From a checkpoint of a small spectrogram enhancement model.
Model: 4.07M parameters, log mel input, norm batchnorm, activation relu, widths [64, 128, 256].
Data: trained on synthesised sound scenes: up to three everyday sounds over a background, 26041 training examples, 70.8 epochs.
Rows from block 2, named by matrix and row number. Rows with one number belong to one channel. Each number is 128 + 32 x the weight over the matrix's rms, rounded and kept within 0 to 255. All counts start at 0. Numbers have three digits each.
# convs0: first 3x3 conv (model.mid.0.convs.0.weight, 256x256x3x3), inputs 0-7, a 3x3 kernel for each
# convs1: second 3x3 conv (model.mid.0.convs.1.weight, 256x256x3x3, transposed), outputs 0-7, a 3x3 kernel for each
convs0.155:097101091098083104120112125136119147069106103084101093117133174078093140077095114136114165151139113160120109124144166092141165072089082139136124107119082129091078119132144126152164057094079154179137190165124198168157
convs0.156:117134112158170144160117102128116102087128134153143129141154100126147140155188167130088070108134122161146116037031021106139165118136164096049073147116095128106109102114145113118114139155177066061090109075069095114119
convs0.157:156122123198142107133139131107108100141171135184171166168144183125140136100122089128132128147104111133128110140107141114090103150152176121128134114115133145113130122122122116162093102145140132160132153135160129139174
convs0.158:148115124131148123115060039091105065082116101114126124135155175087080135092108133104106111118124149172116166124127108127091140176199198145091096132128099079105100053090132113102157213189165145108133092066099116126142
convs0.159:166193110162134133148176160040097119108134171087163146064092149132083098146130103198204150158117101111077116082117141150159196132136144065070092098109128041051072151163173113148176090093105087103102179167150098127155
convs0.160:145131168123118107085093103104138125115126153111122116068071064127098086116105087163103152141150213145177217061079078132103101186140148161190180058073086071140117128092046169151115147171145163140127140112067142131131
convs0.161:150157173170144153135109148146188122126147132127095071147222201168133090102105105166115153154125171110134154171191211091130146126141136176179183068099069108167138144150174144103128130118120134094087167182125085088125
convs0.162:159150152160147129153125141109105097085084076115145127142159142115129118139158140166195195142141134124109118088091115142134168081111116158155127112138137113130135134134104137131105126112136180180202178155155081124139
convs0.163:154174153152109121116077129166150138172156166143126118149121107202107110160124149151149159161153176203161169117113095144099101136083090130142142090118129192197208134143142158137144157135131158144157167144156151116151
convs0.164:145171141149171130136162130119155131106108130091086089121137122132139145202183152109142183107147146130122156106150136111147138066119096193170139177174157134127142159138121139142160141136147122165220068132181080132176
convs0.165:128161158130149170094105112147093083183142160124110093074101066143133093139134099138126141099127115060068094067056043114109113156143153071084142128136186156175193146114096126103084162164148199200150133142167129100122
convs0.166:143097099150152105090088092157141146101143100120164124080088096110134155124146186110144180160159128165131120094062072147133152081097147110145131151131137079078119190148079163147119176173155068126178122169162107146125
convs0.167:099098107099110102107105109176152152148136125181168141102133117041094108087125157134104111154107139185162117185196213099081064048074061140181233159185219124169173114099116140145176105128099071089080122102107139136110
convs0.168:204156167185169121091096094140161193081107136114105120110068105122087091079059087152168187071094092190126173079133170119074073079102119072107129088103137044026060130104131122114170133179182068088087159186122098070104
convs0.169:101117117162119109049128133174142137163102104154132118150084110131077120118129149144066078125102123066043100156126113099096147105086094121114095178144088140140119137145103107132134109120117159143101093126053126113107
convs0.170:169158187132117156147129125105123094130122102125109131118170175095106148117125185136116143105109097139126135142080072156157130120123105117104109108130101104134140125146183103112126136119131104123104131096092104127134
convs0.171:082085103189197217076081097150151157115139123187196120182158102196157138103113112090076111144133140124122125144136075117131114092133119125099082088132152088063121132139121078098048143157119086100113164134132134116183
convs0.172:121138109124105149118113121100126172128118162078086113137158147103088120153150176113195176131149119090143112122117136109080146168123144108121071145109076124124108141156149125135133080069111141203150104116146097121099
convs0.173:165171144152170155139117114188178167109131125123121097115087100119101127209152144131136152173173124049134137147150112128111084159140147192140118175113115137085074123150183079085108174187196118144157064117116153126111
convs0.174:161125114145121134159143186153141118085131142107155136124130142134132088113136093130130189105115137121137096144132154132152171124141131082066067085077064143147153185114143064097097106124118150163150120121118114111134
convs0.175:146138140119151163114109089110130113121125157086113132168145131153141122105106120134150176127073140118128195128179198151198205100127130096065059106073090129134109128134200148184192164161166194172163128165211067113132
convs0.176:114142151116097135138114137108117170166164153130125089082058126065076143038063124099123104105189081168195143077100129128117129176176145189176126093091066118095095126144138076105141121108156172152107121167162124165130
convs0.177:112128161101149153179183161123120122177135142164123134151154099130153116136152093103100160075059146136134155189138135163135144120153161127148152157117194156097189099116150109110156135109122149177180137126115119113151
convs0.178:133132088113128120086112071129128168147112131149128127199204219159171173149159083159173122123095133115121151126148153174141142139116127022084115092106132101088132126154154183161172160153148156137142129110111181151153
convs0.179:125129113106118151065112167085105041157146088139159138101103073147133127140116104093091105106173171136166216090091014120134087157131069138132135093104132107078098153160126125156109186147179113176144071095101157093134
convs0.180:068096090099109122132136138106078081136117126151114109117118102123139197113103114127136046169130109126153163082109124082107124139131106157129109181143118110090094109119144121122128151169200168100108101114130177145132
convs0.181:101126113143171138113125137180180182156122164141108119166144157168146126182096079088147181072148156018077159122074084114038036194119105101100068130134085136139105096104084090101084136142147064072143082073125171125166
convs0.182:133126142143147135172151157085116146134126116111112082130138211094124193118115151144134077128112137106120125130127120154161153154163134146151173164143133165144152139144197113113136118136153150129124150148119093117094
convs0.183:113136154078137148108126111133096124151091072157104097144115116102103090225172109100095121065084089109169136109066064116134099162126111128111141132127139097099114211123136178133092127089095100134126100078117124108147
convs0.184:117085086121114112144126134130136141119095143140125138104131132143153160121110132108097122123083105122094099063060027098087068149120112097097109126135156148144149107102122152119161172139161113084095091095106097072107
convs0.185:124098062145139127124118092142074089131052040096101121190133107101106127097129166099052062143120157218210201158159161133082091127159178149106115179131125226186126108138189090089134109093118096084135141118152153173191
convs0.186:141135120152137156109099123177159123173119131108156097169163152152157141125083106171145105174082078166188119150134108106094097066075103171204221129161129087098095161112148117123137137075105178157135174161163174163116
convs0.187:146165162128122105157125142106070088108105146149142170116084076150168158095097130126133161113137176151126118117105138140117126140097102154126138152151179156158178142146174144103117196168159122147148111103105139087124
convs0.188:178175206129119174110065086095139156103120117141143115088106121127127137148164191172169153083120094120145131086083116074092107118112120100143167186168169166134134098098112142154160137146143132115109126148112051119106
convs0.189:220164183099121128150155094118121147084116161134137183148130132137148162144153189206115142096053100119159161137160150144095089102122145144201116176177160153167131145147159194178146171171127185137124089088098103110106
convs0.190:160185163131125075083080035168145179095106109112115128107096114134125129125136133150175196108123143118116164107135106069116110090084068149126106113082075157130107163148128080065030154135161151146183172209217161150140
convs0.191:171161186128110105171144165127099124121122144118110124170143160134101113108086091152150138116153113119150115158191195158171161085082104196173158121136118113140119128133204115129148101145116104105171115138124143151120
convs0.192:089130113127137129124129092119118123124115129076072089108141151070126141119181164140157113110144136141145159077135134085136166123123120172174197096116140174212235112102086133137125171134101124112081089129157093089106
convs0.193:089105107047124148101114102153109110159101129169134123157160188149146167151108105193153146141143124137147153162173183179178186115132118147155130148152183108124123133123132110105106070079074194190202168164200196134143
convs0.194:144154150167163137142140142101104108075107099143135111119104111139144142118144144151082110186188159154155113154146135151191153100095096120115046132119102119122086128149098133125116058076084129143046050107136146158116
convs0.195:120105148102104119118136107146086154139131165142145131150108074141098111088086146088107112145107131175100127162143172135116130213195204116148102112144130088140154176141165140126128121114112113142117090133106148128110
convs0.196:128167174141143128163156121082129164130132155139152164146136173127098146093066064170152079159182134165157146153165165140145178147172193132142143121134153125135141146135125097096117112108159198124103196158098172145129
convs0.197:126146115132140123165142094067095101122117152073079087125167128116125127088101113151091085094117137170131097147121094104125149135112099133127126192192142119096065154158151173157168112123101019059115126113144175113128
convs0.198:112081110148125067167174164123122149164202168134180140069133094091116080108119162108144098135159109160167136156099080177145155125110141075090147109112155117137159114103160143141185081142146075137074123180112102138082
convs0.199:147134179089085117107119149129147111128096093138097127168147151145107134093071102114094144097036156066058080127144172074057104099084093087096152067109134059075115132114103069086098106183177106099116121157154112116121
convs0.200:122130154160156131071134133146132138157129116138147133134138100160159158092114136032091120144155137152103091195174170127086082125131106126105131151142120130108128165146187121163169059086081087132141086096132117110129
convs0.201:153127133112151123094120108136130098114106101130102113092156186092144182093114182076058105049069135040084150127103079140101088163141111071112168123156191124138215147145141128131150089118104132151142108094106149158145
convs0.202:130115114127124160122129137099129109128185159120210184074123144132184181111133089123147150132140149104134156215230179158176144117124127060051044108096106123134098117119090138094116149188131101096106082103124058081108
convs0.203:134153127161158113119123144159158172106135155161147135168128162154106118142111127112144121154143100098082139153126118145140128148156135108121132105128114114164128122148177135116150116070110147154146117129111086149149
convs0.204:172133107141127143080080113150151155131116117148138158105144138098109093126083058152159140134129128102131104133165155188178148100099145198171142133096129074074130084029057103054095105073135120143196142153198164112192
convs0.205:145130125202157128096117090157164193083115123114124121171169198176174177057058100126080127162141129137134180103098096105113084174176168169138146113077094213191174117143139130105101101155143140185188112136137145155183
convs0.206:150130095180188165108155151174145133103069096072056057143125152134147190142136154218162177099132077092146062082095075110111126137113137104091097125143122100126135097108110167191141145148125161157147057085090082088110
convs0.207:135155122050111086093154134149128128142105108125101115151185143123115106134155117130157095119091075099063072112146136110151141087133112135119168120126132152144148199162128187153110088106103126141114117130143125117131
convs0.208:111101125138123114134155145114149141086092089095086097086117126141151133109110107153159141140114136128154088147117113122091122128093115131135128121124117145104135106110113107147172155149104159206170117128083167167142
convs0.209:111120122079126117088131145140169104154144089081096080169154140199144119207182112074119068091105084129097100125103132189152163184166155156186152154204158127093117101154140118147164146119175143128160101113082119068060
convs0.210:109067064116128177144210255154103102081078083101098128123140155109110130117139117133131114159162149104098102143130096126129139183119092119135125131139120148153160124121124114127147094114123121089062110103128149151098
convs0.211:131084104082095087138136115124122116151164159118115135163167156093088123129130126135094083131128106192197176170190191143151149122123115149144147109124122096089070097147125150178189167170169093067138101110185127119078
convs0.212:068118098141147128129135150133120087118118106153159156113111138144148157195152138048088129141125153147135108078088091199190172167166130121126129176209198115119113044074059124157156170200198112108090118123093103122107
convs0.213:113095133145069088124084117160118146122145160121156094132112136144115154141144146148147199113161228104171117125118098133114089148138118108104097141151160133145201142150169131173133140111094121139140144159096141134076
convs0.214:154135070155129090121091133098098106148143111157130109127114077147148154127082112086025119111096121092139142132138112177125112122116112144170135087089083078156127081133176118134164113134146148129130116149181126136180
convs0.215:134175185129154140102147168083126164057099132145130150144182189131155180109081105090139127110140126128122160116114071113120114080090107115105092126148147088085074136110106115110094152128118163165147093152140093093108
convs0.216:150137157070090097142127100116132171150160143173149192200180156154124098121076072114073085066121129099124135115182145102095078177152124096058093087094139087137137138108131152152133111154144077138173092099102109107100
convs0.217:157131149090087111165135189135129139110150136115146156140131090134111075152108151067089103111130171164182157111121133106138139166146188113168081120130092155149115101128135145122096112157146156214139113148130193142103
convs0.218:108123122133095062123078058142144170153140146148190212055067075098133171113128184156144138085095082080123159054084123110127150115129137100111156155164214117168167146127160098089091074106165137149200171165164149165134
convs0.219:089164172149099103174159130085126121121080106089048129139107067125137152167184158174176105132124164185122173132080090122107094110105129149172214128119089160176129193146159132132091175143164196142129136012145109090155
convs0.220:095098158078070118102100144162141144115093107093095128109135070133149119076078132133084097099043133160144140085106087063125109104142169081082070069039055176157156147115086153129177128128158056044084109110112097095109
convs0.221:131129112161173179191159169130116157135143153113130140154121171128068114159141174086143140109097078078110108130133148081091076129118163116115128102099081161203135120138111097084076083112100100121114080121109131140157
convs0.222:162151123151168125135113119186109157110084151169162150184098123125067082118068076098167156202140146146133096040122158117152125147158116121150157136148161169126122124096083120146151156151152185139139117093132156122111
convs0.223:123155112137149119097078078131110083142111099120117095189161167171174176098138160098116106163117140161149171154132119131132131079111122121141109152172206052075076136127120122136136139146188133115133163174178070094129
convs0.224:100097075109130116145145180129159177087125128138180137129150228079068056173132123085164187190153147131160148155147134082102095125133136130123125177174162133126163149103148160156160112109090087052066106116121097087113
convs0.225:113113104132148142158180146130075046179153125159151135160120147108139135129148151155142183141129168144124123077050009117147125075105101128104113179144144182141101102148101163178188144136152116105076143146118155161166
convs0.226:183148107153178142124173109188167149131132119112141136080109090136137135159196180115122155183157169116121163100109100139134161118120114068125124105122065127152155146177175093137076149138141122189130184230169160227155
convs0.227:132143125170124096122123097109091158139079122161123145171135130100087122114081130137168139179188120158145084129117119139137113090075027107136098172144127110103072077083151100108160120122108191196148119126079119124103
convs0.228:133149156139121127143121123109133151097142116131157146142197172152199175115157088125110136095109133119112143177165122185178154165140103105099119046058115099076133166164092121136109141129120109159116162155183148044052
convs0.229:074071109106111109176127141093074076126125106150121106155133164172142181134082112072098126078120148133100053117138101099132154067072066143138141134125160157149139170155150124130104129147151115115137106129175099155144
convs0.230:135125118104110148147198175167145154161149144143121128110110108069042095155142122118130123192170148120118102115128117142126104092080082121129134149144140108116078121109139123150118107131127171164103106067071102101102
convs0.231:105092077116104080138150118120136134140143171093079108156195229104162115144166104117127118174133166148152175090062070172144146118126090106082081103131136124154151151164086124147104154176175119085051109130103119126143
convs0.232:157161169179142119141122110102124157119129141123125125120107082130170167152228205171146159175135147128106097125125132130151140131140131051066054150117101117131100149197215154166180150141160187196168199116134164174150
convs0.233:124127118134167153097113144164166140128128161129124104155189204108143181129133152178132055133159124147121079158184166084104106121155188123153132153185183118138122130111106135110095088145137112142160123134138170147130
convs0.234:132078086140103122119104114155167196133153125126169139105123127108138133084100117131166179167139147127092111173163189130146126164150164106085069159140135127120095140148112130140137093138170089105092133158133136120118
convs0.235:104063058105099118101135173127152119080113072130123099132124162111076070159136101148152144179179193090113082081122101055107115109118112093118102159179210056094123179167131114135113076123168161126132138137110152110151
convs0.236:202162151089095076124161155104122131114130101150114101094126172142140163117108132098084114083094083086104092122148128091078072116120058116147146100128144096133148170164175097092100150125125157149104119143130090102107
convs0.237:097108141181133163132092106091055028106105111101135148096124102165154160153180176131145081162159142118083079142163130150159127154168178178160143167164146121146117123109136106096140157153151124098123146122142155137100
convs0.238:170193163106139167104153154083099146148181179097127101140136148149146136225203174107154146133171132106137085161130095145106092122112099145127076130147121066055040189136134078060088143109091136101123159148137093126126
convs0.239:125133057168136166095060127127113098115079083133091096135145156108111141092131145169143110180154123194163154140150117091131154093136123108113086105154138134143116205215159142163108139137102083135131144166139125104137
convs0.240:121113137156093099134107130086110112089100105130095052109136169081061103113110116082107165163156160164159151063092087091135142096111082096077078130112134164165132108148153154173147096153122155208142136156132163151149
convs0.241:150156129168158139137141112149169153141127112123138090119130124118098100104100087126175161170164129141148160156137142129112106075092079159170155082114079127135099127131104100074118083082147113130054146133097096089060
convs0.242:113086126112129117140119133103076093097122122122132125155130114151122112131097109199153116112133141083139120185143109151148133159113097143177121164148100167159099103151134116118096060122098118128163134111161074090125
convs1.155:203200188147154153078092118187197215159164211174204228163144115074090082103092057142164168142169124133135114117137154135147164154121121168173184154151155147146187192167151111105111122119123173155161128120159087075097
convs1.156:103128121068097115105122118091072078129139129141124107154158141147134098129141121149122077087109124113142143135105109108092112141122118141159135103142145090097131110129140157170177125136146118115070119053058151121134
convs1.157:129100082089078055182152126093086046080089085084081065124127137080077136035055138115134107125142108121120102159195186117125113085082065112150151062087075055055049107116138143127166146152159108114129102115142099089123
convs1.158:235232202160124110109111095134133120152148119129154144118133149125157121080106084173154181119142159116088136075093099140165138141174159140139130126108137107120116106099144088112151111128132185152165171162168093105110
convs1.159:119149156101107123132123121119122102085092087089105109198145136138115138119168231163147172160134108107076091092130148042089078116144170176194147145166156085131155120117106079076066111103084119141148115145199170176168
convs1.160:126099098118115120103115073112123146121156154137147111128166193099153173121151150103094103063071147144149175072103127120140120163136109124093105131132127100097127057069059144139115159176128183173135104129093181149144
convs1.161:173128088160136098114117136117117095073090076069080044096106123098085107101112136158138109136145077174161101115092081086089109145137146095078135143111152119075092095114124123116122057037040090107129109115105110117115
convs1.162:077081062122091069169137097196150143132128157129152183182188199171206200171228228111111116105126116107134125143114125128119125145135133161175153138130122119129128075071098116129106134111118146100123109094142126132139
convs1.163:123145109097126112071072084113080101107093091135130139112099101105093102143131131090111123088119117083105085073067077151156145134155191145132123123128114105114086043074097034047025038069068132130120075124174114164177
convs1.164:133114119130092106095096128164177176135184209142174189096112126108101120133130122224182194118136133122123112161177187177172162174182160140173206126147176102143141131115120110083088115104127141135160085097116071138146
convs1.165:171140150159140138156135145152095077089034023117114111134097104174127133128132127126153188104158103087118084147187228116102154177153214183139138174151198141115158145127117138113100154155159128121161112107138092046057
convs1.166:117148138054075083121162168141136137119123137141149144150128092154148122094132125126121116104107112072059076148164161137116147173138141154113123179136144198151125111099114111117089110125104163170163125115153188140157
convs1.167:153140094152136139135106096080070070122142132137158152100109099137148121081114131143112077143131132096108085107098094118132147182177164117156170078098135164182196136125120173168155101112088115139174072085079095102105
convs1.168:156152149164146157100104117146150166146146167117145132122124143131112127157176169079107085121132136159167156138144131180173155161132122089111100111103099106133129151104089116118116148166151172156148119142111127139167
convs1.169:125132189140137167097114163172159145119136152107089111146159176169183197206177108169132105120120116162118150176135113125127143150120132171147143130129121137145140079071104120103102119105128115121090121105093106100165
convs1.170:126107039117130115134170178095157105105157133112127123057099126120120147133086144139196161097148121131130131135122110158107125123099109123113044127133080169141158085069108104131162107133150118162125152147121079088117
convs1.171:089130114090110087111114071071088068112145124097138132155166148131148146121150130109144145134157144146159149165158142130121128127122131137149149139139125170208158133132125174174153110111122097094092090123093105138115
convs1.172:053089097095128170157154204136149178078101153109117130158158084118108127169138191085101114155122113144094117148104131146121120131137120115125115109127106115126115143174144111098121153107120131102077159113051173132094
convs1.173:052091116103121125047068082082089067083105083117132132118106064157175150180205185106136175054081074137139072114145153099107077118125118119130110135159121093124075070088095117122117152147127162115074087131143150113062
convs1.174:105127149118158117109154109116113124145173166079096071143154158095123120151172183153124094159150143115167168106126142129127122171167135115088077124132131086099087128109140152124131167154119166139147130102093135128138
convs1.175:112148145086108087083061040071080099077095102130160128125173179145163165134122102183152123144161154193184189160143110133124111108106097070068093131131143188195164106101097136121137145124120088094116109095079150123095
convs1.176:152190126096150124122168190134111155142120173140162148121089093111099121149107127100102112154087092145121143083086095179165151158145142140080079181136123158126163163169130138152145112101145098104098113111157075098148
convs1.177:119091074137141127167167144118152150150134132146144142206191138124127099136125135099111108130122139159156156118105098207181157125131110099081070124115076121144157113099086174181167130123112175179165097116106075067115
convs1.178:168139137120116114150102106158166178151178205065098117165166163111095100073046057108140157133162202155181165079082108068104120084070085085123120101138128121128101112113112122120136112115130163113112155140130161128103
convs1.179:113172210096117116202168154103125115143102105121122129114086081129125096120122021115166161106183150143121080153108078143129090155150107198173118187139111176157152103113089073084085085069083179109086131135137098128136
convs1.180:061088104112139135108133148107074057152127122111099111123086097109078076152141140111134153134139151159154157105081067068086080091115110129127095107116103146179162119118108148151134136128127117160137092122125097094092
convs1.181:154150131143143144090096103080066114099115122111148148114084112155139095077083101113149164120106156131159170125161133169185162130163160116105117117106104114118166114112104123103109161152142136111137133094102087123115
convs1.182:123108099117132144119161158076085108124137141122159163150142139157169126173166104147144125154128106130111113090056099099078109121120138122130102130121123155148159057126141111162184123183192132110144158156185112090165
convs1.183:127157134153172131091116124105128107123161155114156158149114059173128084158136112147191170112157161130127174063087052170199171140148150139161170146137099115130085124149137121130107138143138167158165110115131162140121
convs1.184:075094073117105094171169163151137165132122176112108142145179170144180171131169154169186145156196173120142119129132127114108107103116136083070067084078089112109116226225207173175144162179156110103094155130099166129107
convs1.185:114096110090088101121110099186185124197177122168170117092089141132103127145120097194154164133124119153136091100089058170109084141125112092130097121136149159142137156146138160096102144145129146115091203159100088127187
convs1.186:148116139148128130146157174180127124154150128133127096155149137163158140149168176120063133143119130109074042208224246107136164133119136147163164131152134152161166147155181127141136109135167125054138088064134133106119
convs1.187:051036059162133156155156169101111098105106122092106085130135127086142178096100159147175166073108120088066096112095087142139139117123116133106110106096066120152108158127132111115125065101112136154144092103128123100110
convs1.188:144138133092109139102100140131119114112125155120125139092107125099089074152148157107160171159121150160117128179177146131150168131133119068103110070087086090111107129132150073076101087097105110128149126142132161139121
convs1.189:179137142139132138138193191166117102127105136092063075150139058125166164090142177106109097077077094097121140098139149141147183098116154175138117154110121167113119132087126144109144120094082123109077083138116135156180
convs1.190:176165128107102078078055069208194217185173188145180178142115104135152180108125151153153125149160174172166213162154185146141143155169152184173183162154157093110119153160152145125128147131158084090111130111081104127166
convs1.191:113151095115148084117150113111102107108103090122141107144161129146172166063136149126161118139173093100116130152127140129107130095097119130094141136140119190187146117110118080122119108105109118127127162149118150137083
convs1.192:171155110146114077219159113151170198121130147098115117112116103161147137132141169104112131065097111111156168107144141085104118091092113168173167147163164176185176136139129134154142121129113104138128079119143110178151
convs1.193:164185164096136135098145132244201234195160198138108115140121143110128168111104144105095128198159131207152093136148178138168196149172182166144128153125135088086109147147134111115076137119111105092082062074093072082102
convs1.194:214185135127123082109110113114086060138161157152148126171195178078081083169128110190192182159123116075079096162175157107093123127108125111152092112117101158147119229223202141146155101126152179153112203166174164131161
convs1.195:068082101092130143132158131105120073106121077063114097114123102099136118105137136096126174072079098113127125096053037130100096093123137087081102110095107165147126116136119129163151104111095141114083099155141062078081
convs1.196:110151132088115103091113133077139129122133126131138150045059035073138125072114149157072076189106099142040074065059076134086082132105098142199226080124149192137089057077073040073080089122127111119115143157128150177145
convs1.197:143130129092084093136127147185203218200196192170182186164139141167179146166154142173171147110116116156133135063060096132116114138129130192175173102101091126104096084076101139139142098098115141165249115137098157173116
convs1.198:153146092146132103168174124132122106110098078133139131104135124082115121115132156099152101127146115115077121098107097092106068138135068129150131107133096137147131100082067049088100110139152158115129135159159107121118
convs1.199:161178158112116101097082083123161162175178169124103120151160140110130123113142158127156201137187205099172118177187173190183162176160155095124167104126136065063096116107142149154149162166187097137112112168172121146130
convs1.200:116126131111135167119140145117079060099094096164195177088087099145157163104113098217201167130140136119136141187209196183201186156142135141173153124123100137112104184170131137144150110114095148152132141132131138129147
convs1.201:131091054135088073122070046093149187078141164101109156098147129116128121134177176106118172124146172089124134116156139106124134072074071119095078127100061131134097149125156164152151099121112153128182138153180136161164
convs1.202:080128113098127108089090081155149129127162155093136132079126197093105157063082080135145144132120104110128118166126118189145124146118122183148130167139134211201186146133108119145126176190181123103111150098079161117100
convs1.203:062107132090094112121110170121127155115113133098088106152120082122101121112105126157126109206132053161124142108124109089087055149138127125165120136176183123138148187160143142135072092109072071124170123152150146111101
convs1.204:109117120156157146164161185088085083147168139088128137133126146163161144124141114076110134146176146102086063086056050088111103104134138113150154161160172130144195159161135144158134194172164124126104112138140136141109
convs1.205:115101109085073073152139133101102091117109097126102108116161139095141148103129116140158159125094087135107094106091086134124124159139152045054049085115124107116106141146131145145143095100119109130110103132108144108094
convs1.206:118117121068086076115128091133135169154155140176164126144137124128114071101122107118099116140091089139161157144127163141135147172151152098086092135137126145145158107088107139103099160146128132122163141124127124127133
convs1.207:115139126128147154148154163061064089103074088125087085123105145157116113130110084127098131206201146180186124133101121122122141095118164075075064091089130144132151113132113143123131145104106065103125096167189097114125
convs1.208:130147119101115098133105078203201208204166198176190206153104132145102131153117065118133111067121141108085094177178177077126142125144145104114176092092135196170187081059096106092092098083081140110114147135090125130099
convs1.209:158151186126145173113171166152155156125132123089096097172120096184147076209173114133133142145149142069098094114096083136123126159189167095103144094071072097064038096101120065079084097093090168151093137103166095130150
convs1.210:082103151080106124125154155196187166152164163146131103107090072134134104118099095127078132098071103161132131151110127112107132136101095160123095129136082112104096122119150125144172120134128128120114154161169131108135
convs1.211:056052066114158151147183163042033000046064053107116086098146117134164137159190161116128152141137187126170182108083038107111103097101112155136114120135121128109093083089100135134169134122154148178169098116138112110136
convs1.212:091121118101118117130130131142134112083068077183172164121128146128129130096115116139125132141100084122115082094097098096081099109101108078073106062051118066068105061058087103105128148164199097115132137128132156117063
convs1.213:178149112090095083154180130166163108087091095137124100164124073146133088153124097179110124118131136173156165124118142129118162124136161121095049169142099158115092148159163134106132168134153151133105142129150128092153
convs1.214:123109071091061081103057068102134135126123134101097091125145145148174110107133090120133111125123074158169149190171179155130124136110107163176145127148154153137142060084106104108130102114137125159118139136123098052105
convs1.215:150149091126138129112147156141144117185174150149139117137108102125106105134107091073055115109080148111091180132093120153129149182169172196177122124115100176152176114134129129165164095124173128138086132103089147163119
convs1.216:149143127107112119130135134151132110126138149114104118114146149126173179049092091118094073127133126135141159106098087132140139114133110098119164062092111102120128085068055104101082103100097126131135043070125102114136
convs1.217:083120117076125109139168151154152161109132170077089110135148146134160147151180158130107153134136186102124123151160147075103090082095101132129146140121103160096088144140122142119082173215160101105104156158153161170169
convs1.218:163160124165152119178151122125090149100039127138086161177161144144140138171187177098121135098111134129166115097128148093124139103127142076087134108114131139124139201161142141119072152159106089114078098094057092116128
convs1.219:171145165117101110101125157193222254154152131169173173130132154136153157172176186119141120114144187151159194150147196111110072151121094207147146192180169153167148101141132086091151139143159203145108146146150147162169
convs1.220:159156154099087109091077078148194186179195180127140133140129141142125112186187147118115136123129090117136139074080114132141133119138155129130140147150144146151153119107090131109093187169150123164150172168138124140143
convs1.221:130111080153134104168156137178194165171190184110126140135153135109135127112166163099113115142161140130145154124109121112124136104132143156171181131141146125142149080102072159152127146166180079107125172159154121082083
convs1.222:132087073119107108154143140122140176126083137134073055146138126103078064105070091144076135175126088199144159071074100114084106223167158171175169152190191136138137069080134072079111120135156129144193066093170091150158
convs1.223:176161123149105072124099091141165166178186195177148153129121166144130144108077052122109176151155174143121104159153144132125126185184172103127158067079126105103125080096069065072066092087069141106152144159156137162159
convs1.224:114135105084080060099112104130123093111129092068076060161185175146150143152159159094124142135152124073116111100096089126113124136132139133137112147110111113078077113104087132152135142141117128147154117137162104106094
convs1.225:117118091086097068136109076141115083156159102175193152124149129114113089120120103177113106123124138087112121126095098126110083218181147173175196114125161121113136085077074078069090108122119145145158109064098141084090
convs1.226:134118101147127087136116092138129120114092092160139090156167163131150198116131170104097096149116089144169136131163129121128091141128105074114142136146128132156126076081103053060091103096136121103156060105116097126107
convs1.227:169198193106160135091119072149102063165196162130163172129142144146146105134111035089112124099164176110077083220209203176108082217161151178138137128107117172116110170205195131135138135136148172106066142129131110137116
convs1.228:095112111129116098071061073088138134088127120130117104103116115123163157089130136130138165135115113152144122162142156098089106119116111106127129126118127119124117135106111091089082130120149100113131106098127134111071
convs1.229:096115120157157169174167173099168130115150134091129143131131090115117083115107100195180178132133142116101101190223173108105099136129128094136146083119109104110108155146152127091090115110130172199179199198128125129098
convs1.230:081109090128152139070079074116102070103068013134120090139126136126133116107133111129122112141135118153182179128135161156147137127095104138138135138137140134132128115102088173134130137126126167133109156074081120107108
convs1.231:138122091161150134145138130104090099148066071200085077117126112113128115117129128138134179151152143137112103061061096110114116112074035095125123104112145126107116144157160118116161120136172123097093119086091149111101
convs1.232:113137134122126094105124135122132077136142138142152187117093108102102150174141174129131162079078127064047040153121143187117080147116105152152156124152137101122105094086137061061099070061122163126111181182141113123115
convs1.233:117132103074073086063080110142135092095077053117112114121105111082130135116129148153129121134102045155140088175173142143146113100120109073095140076088129112088089145133165161136143153124127117134162160145106098074067
convs1.234:132120118130150140104104080109139135117135116096135131122117091112114111120129138160127117110138133152156172126135162140139159130120130118104095141138179123122186160155135132117091143138123155131086150103074139116094
convs1.235:149145100153131080255219159195178163183176199162151147154151171124115156120101118118080093109150161109094115116136135061100073150154125179195172080098153129108172085096144154137170071069090144119159137129132157118041
convs1.236:186146129158151163158154175106123100121123093114121131100104121115108107185152134180194167153149174141098114127138142168169191161152145094119113065072074139127118188175169129137136124108155127124101136138143113107119
convs1.237:101117102099112123136148160077124153097122149127125156056098123132120115170129136126123112113071125111059072095105113087072088097076096140098051166133098125138118082092140110108122097081105132133166119126172123108123
convs1.238:116107118114131146110099101112157179122156158129132148119114088108104074131108080136131145075111106095087092143156156128132119107089099130137113123136097133130091162183168185203188168178157161183156145182167134153107
convs1.239:124108141126127136150122113172149103167133093145127112119133089146142095155179114103012125074071150093145156107109115154162185126099124152156169121102141188165195213185167176160155105105117087074138106105144124192112
convs1.240:150139119117123124113104079244255243179209195171184167144140135134127117114122127106101077072079100129098105166200229169181177255254245099117112160133154181179187066068082110085094113085094093073098144138113110182187
convs1.241:132132151067074090143158158101110106156141152113114126140130104173170112161121075168159135168135107130113072122109070141169142138121096121135110099107088101118114165171168177156148154123109082111105145119122137101118
convs1.242:180170151135132112157159147123144152089120151120118142077085169071094125081091103179197144133111122135128113144130169125104148176156167146147097184180153137131132137151137152181158119150157155134129128121123095121139